{"model": "class-conditioned image flow-matching model", "dataset": "single printed letters, digits and signs in grey, bent and noisy", "horizontal_flip": false, "activation": "gelu", "inner_norm": false, "moe": "expert_choice", "num_experts": 16, "moe_every": 2, "experts_per_token": 2, "shared_expert": true, "width": 160, "optimizer": "adamw", "lr": 0.0017, "final_lr_fraction": 0.1}
Rows from block 9 of a small class-conditioned image flow-matching model, named by matrix and row number. Rows with one number within an expert belong to one neuron, the router's apart. Each number is 128 + 32 x the weight over its row's rms, rounded and kept within 0 to 255. All counts start at 0. Numbers have three digits each.
After each expert's rows are labels from the 100 images, of 14976 (inputs lightly noised), where the router gives the expert most weight on average: "responds to" is what is common among them. Only what is clearly more common there than usual is listed. The data: single printed letters, digits and signs in grey, bent and noisy. In brackets: how many of the 100, against the usual share in percent.
# router: router (model.blocks.9.mlp.router.weight, 16x160), inputs 80-159
# up: expert up (model.blocks.9.mlp.up, 16x80x160), inputs 80-159
# down: expert down (model.blocks.9.mlp.down, 16x160x80, transposed), outputs 80-159

# expert 14
router.14:110129171185106096087117127094106133131113096135130143086188066083103155143167159100119105105097138116121127070114101195144085086156166186192138116136160129111131112149148106194142098104117068093134155129131137098154119136120143116114118124
up.0:142131094126136177079124106117140171098085122116149116072099155106139119122188114109078068126017117100113140168143131104118190096121125107129146088131106137148163090111173183121176115128125079147155143130132105137105182126151100089090138108
down.0:112138108160150162103171163114098132113122149196105124092077170183148157055133127115146115130165165117093121176124123147122184161135199162127142160078080145136158135147177104102177152123103095140092128098114098091114118134125159126136122137
up.1:166121087107130137109148113164097128166080109133136132136126111149161092099126049137150169143099109108123144132160126091107130115195057095148121146143122097132060195181088123129157151201174124147149136137190134132137158145200186112121153116
down.1:161130128128116129110145132146124182136112182135146143193051090111179159080116108058131150114118155109108100216112150088106144117059093164070127184091112114146175114189100127122073146149168125133130110153106132115100125110097181186161127151
responds to: dark on light (100 vs 39.8)

# expert 12
router.12:092150112167153128169102150153137143107145097083107161131173069092149142121111203166110129141081175071080140127131083113093132157116100079090155129064163126167150105240102149129144117128100106066108152116141161111148202113143087155122144087
up.0:111093125122152165164146139092131144135130128137122153148150162137108096131077106124171123143118110121165137106184089111150140098110132221109122104131183174099123079137148132191103137091141128104181073043108106164128091100116132088152115204
down.0:115154138101129136192134131197125151114149080130118139091175096145132137186073181103087188115101081134042048143126119186119140116101116185148167181105133137141146084116167111115145131126117183136098147137149119134161139113129146125110098141
up.1:139105125149123131100113163087155153101129161168114121084106087080135140129167091129092097137102133134133110166158119157133117130130140138157123103123154168144237116118130153092139150153167110081145111115150146115136127212180094143133157126
down.1:114114116148138125098118119102148158126099155119138079094102122082075131160075104086121120147109130143180079117171117126106131126123107107183128138101076086145126102114086119149092156153155098113090128119124130181160135164176122117031122126
responds to: dark on light (86 vs 39.8); the character @ (25 vs 1.2)

# expert 7
router.7:078112093102120167094158087124174135122139100093126128109172130110133111107118116117061167130110157125073164079131151178147115135146139062095128107186135139142144162095108155179123131087165111126061184135137125115174130080058084130153097168
up.0:147131160166091094103091075122157095069073096153090108091142087142144130169182159084193131138071072141139104103159176098149127112179127194165127162104198093148127127107092142151176128114160086132116128104160140059158138112133145126128181150
down.0:114137155177108191150108151117137177128115135185116132161089097151146111151139075116122177180110112141097133228175128126126099172161079065145133169150165113140081107105036132141094135131136120148143142096166130150145169138170124117111180157
up.1:135101168158149171151104151115126150104182126142131114169122114142068058160192139145130110110153136085108044122143097119137092121117163103201128065134110149092085084124153151131169149119074059157126106122101101144095141143120064091116099140
down.1:125141142113180128177107113162082175070138143109111119158163145074107144093119100143162105129122099148094154090109053129110185173124142058116088099188120119133104146105210122154144094171098125139172116101201119123153124172111083163128123103
responds to: dark on light (98 vs 39.8)

# expert 0
router.0:184130083130177115111084174125109186108146203133126117172078158151116102165104104092180116200167123148140150191135123112103139134142157140213126111155100131145074130134170132079110151148140206149149103126137142147114135138128099106104147111
up.0:124123123143124182164147163184129110154188122077127149221149121135136114113091152100083208120218079111143067109133093136150156127118110138110122143141104134110146124158212125171119085164039171116080157105131102123141200080051144114118132092
down.0:096129128090121137148154123182104076128149177173112170208120140163113134125177156122106126124232123121138090155101097065145084116120148120095135144138163102139143117159156134146117149102200221157131106137084111112160146154170134169158157097
up.1:146126148088130101164215149132118185154134140144108125140146142152181152068169173092104094101133144129088163131142140130088140128173137139109111104076080117072129122101163163130130164157229162119108096067087124179155150155116130068125104105
down.1:145140094103144166158132103079068059204112127095157133083208122149164109120131169093101098101122067129078038101140095135113133116128139090093153167101150122112121111169118112157121182123153186145162130147106157118120210130116109132104120150
responds to: the character - (33 vs 1.2); the character ! (30 vs 1.2)

# expert 10
router.10:137119123106109189123160079146138131155148156130165140181082113156128118102138085140179140132162065125197149161116175162178114127146077103117100109174100119052079120119131151118092133129126136139185126167172111115069118145138148071144121110
up.0:133159132121130142169137115136148057111125087172085036137157111145176188106124088132098142087071096098133109112150129139074121133152147106132127125168064098107123156089126130180111116135172147078111133128085105146169173125198118138117118091
down.0:130151123102127086111138127122122130108110108126111141125145167129175167140136182116150215108097164128160149146140109150147151149169161135104153149147114146026127104062222129140128093057092172108202113129129129070152162147110068139038117111
up.1:124172146119096164116114102167144138105197074164149150103176064147100145134180091157115132134120108181138149060087120098092141105064111147128150118163118133113107104055133145189100078125129068177180081099172183110161113065092123148115128128
down.1:114176166162164135088142135135088155093123130140080168144103163093232189130102081116139112133107075110146179112087049099112148119122110102091086081133150118135152177174086167142166122127159125104142107135106146102120133142088125140127135085
responds to: sans-serif (96 vs 56.8)

# expert 5
router.5:149136105091104120133167176140114113135059110148089087104122121117151128138146104161138137149155132141082138113166104143133160094103089124106115122104132147122125148084128147160164117192135169104142077093147095140134129181109194087108135153
up.0:124115142131150118082141121103131213140175122132131143116110109120098149152134132118131089123151123160132112134128145097178166146080143130117150136140188096188081173098155135104141057180095059122163081095127097114120091081059144190141154193
down.0:115135142131124128180163106113120063060158108166131082161140139145049132121171144167098110102103103181171139072131114137147144107053138053157091079213150087184098110169076125096132114138126091122100118105116173110109093136167134127101064154
up.1:152119117064069091134168143103170097127148186183125156121104093139137118165168159082123114132139140121086091184145165167153196148083114190075103089105155145112091094191132149096116123150135115175084074055111054158107168148099151121138149184
down.1:127156139118119069087108116127098075160079199097102134129095120077099097106130067146165074138168119129139115157148122138163113181111168144163107120155159115151189129143056105141115026170191126112103139115155120167129072179223132105096169145
responds to: the character @ (65 vs 1.2)

# expert 6
router.6:108168159109137080204111122142137178146095124146098138172117108131123155135119161106166088135132108100153143163139136199119033086148170121207187087163105172159142122166097152101123136116146104097185131085136128134152139150155133144110169116
up.0:164106136109148096173129157125147123143133156166096163154171133147114127118077123072158198118127099087094123127112099132125155120127096091116104119028133093075146141124148188180147098121148176141072145126140156130169125168103129100081137138
down.0:170072142147120178099133146166098110161149167091173185176155126156116091164133128208132150112093130139099150151115138108124179159134057067158087132066142139127059119119065136095113127096146081126113137116087139148128200122105143084121120130
up.1:097163124124143083138119127120125131168080122134135107112131117112111082142050015115127111167097094146096069127127121111159090160176166106137126099110104120166172129076104109087111187149069111147130166126131109121097120151182111071056113129
down.1:144114110133124139070150128127098093217167178138136127067166142158094143095084160105138134121122079163122144129108118143165143164141179135154070120140092145193165139110122107130119069136199073153154123151159155129115128160195095104135126113
responds to: sans-serif (90 vs 56.8)

# expert 15
router.15:131124172143126108135092156110122084202088101160132172124161108171096127147126139065092203076102102194144056103121120083100134127152171164169151106222132131145173153135115067147155115099146116138128157140137167099149060113140114111139133132
up.0:168133139133143117128123105138140124089138140154069113153070198098121152091113123126145154122113033068213121132098145167122128091160092133177137198104110130063059178140158118087077129150135100147182082121118147171077155116078121149167134114
down.0:127143130119103110109140148120167137176154091137123136162097143079144119097152086113133112173180158089211141168105156119105140170082189185098149124125104178099068122139203114091097079137129188107122130111120112109119095086143094186144137096
up.1:142117127113104126146134119140098167114154143167143064139083188086153173107162167175121128164180125134169152157123090159115129114138048121139120176117095169113099194092109115082093130208122143130135097098173069151089163122097101103140167119
down.1:125150125120123114104134123135181125113115146140145129239140153197170058160117153100112107142105203085159051149178145131108107104108058186152167160164109143112080109205085106137091133092136170125100119140096112099122137089118178075229131145
responds to: dark on light (100 vs 39.8)

# expert 9
router.9:107142110125098158060119126146152125069097098143117157058194091117119141149174145103075116119058077130186136083150129104117102106137090096149136139158162143135155119097102116187149136155190046113141142155146122095160136130113167114092135098
up.0:109141154145143123107100165162151151102111115162121102155118147192112145147111072162113136101123169112063181153183070119127129157169165111134091093145100126181174152088120156091090178133178159089060073087145149141134125156110171136078123112
down.0:142130126120133099136138136207142113153096151124134142183087073159124102119110092135125136130127159093170150168116139099162107082074118171180131129129168158098204126137128113110137103137090182117062150169157070136098109123135169091176126120
up.1:080151105142140160124173098142115118122136137072147118134094128063148131109134072123127119123125147160136179133105169151102119126098087106071103142126149169095104146141118125112181132172152167102115146145155092133088138137098107061127113159
down.1:151127167140126107132161099094086128128094128135087125139135156101092170056156144139130169113115087156124182145083108166148094139094175059148091094228142086135121130168122154136116158154154113114118125115137126118153107124135103155060097121
responds to: dark on light (99 vs 39.8)

# expert 1
router.1:150129090114148191146095143116106143175170142092124078123110191155158136110074073164134105124159208121083098146145113185140131148123180079108116141136116138170108124037095171102108159174109148148101154159089146174092118085127112162158133139
up.0:100138121135124134081174062123118180032129107089115130150163100065109114120211159063136057120102109122137102100117144098179138151155148110107093166082148147117120133110170193148131143121166124124147132109098073112196125120132167160094123089
down.0:131112117148117135158126131137149153082113118099091138207157131178087100174117178072120133115138081149117081107179143108131119194164184104101127144150137054141120101189080181121114117142113131144143138140171104113123124156124170185089145130
up.1:107131142144176110108194108137129159070069107160070128133191092107147141132102147064067112148103111155132150131125112117107112074137132132139058138132104141094131183147152153161115145127151147105154097126069164150209104225092113096139157091
down.1:139118145092121119155161117091140066083141077141208115122184149146109123135156116131122172124153215106167108081120213111121131094125127108117165114236080168082142120085142057144140158108098131105115108119153154131146115121163119118075094112
responds to: the character @ (32 vs 1.2)

# expert 13
router.13:112135164146102088102122128133139099018132103158167165054179125114170108125159171073116153111097160173142136100159091127112131099153190169142142115045118113144172138118131141164145115102153089132125180160144102097176170116161121153140169140
up.0:137135141146154112104118132156167146030153119100128114079136183163094128239152082137099110113112084140158151126177079079182122121118120116158120142062138107145143100182134137176127167082143133092183139120162138109141113135116158085115127088
down.0:112137141155125115121132098111139169149158126154145114097167154114103175117170105159168077103076129142107200181110125102064116089057118051121113100083137135152115178122087116101179123140095107146128168084132127128072081136166108168110076116
up.1:149139129146121123113130073119121083080136112084130121080124102102130068000120130133112155144150120068084138126069139155153125143157140156136107137079113131124114161091174149102103162131122117113100110121111115145119152149153119105054146110
down.1:106116111134110135115142116091105193018123146199092127140108138150084108180181129104135180130123114102095062158161117224177152158142153143138153142105095097180095151213071154123110091117171130132163146105122162138106189118138123172118119140
responds to: dark on light (100 vs 39.8)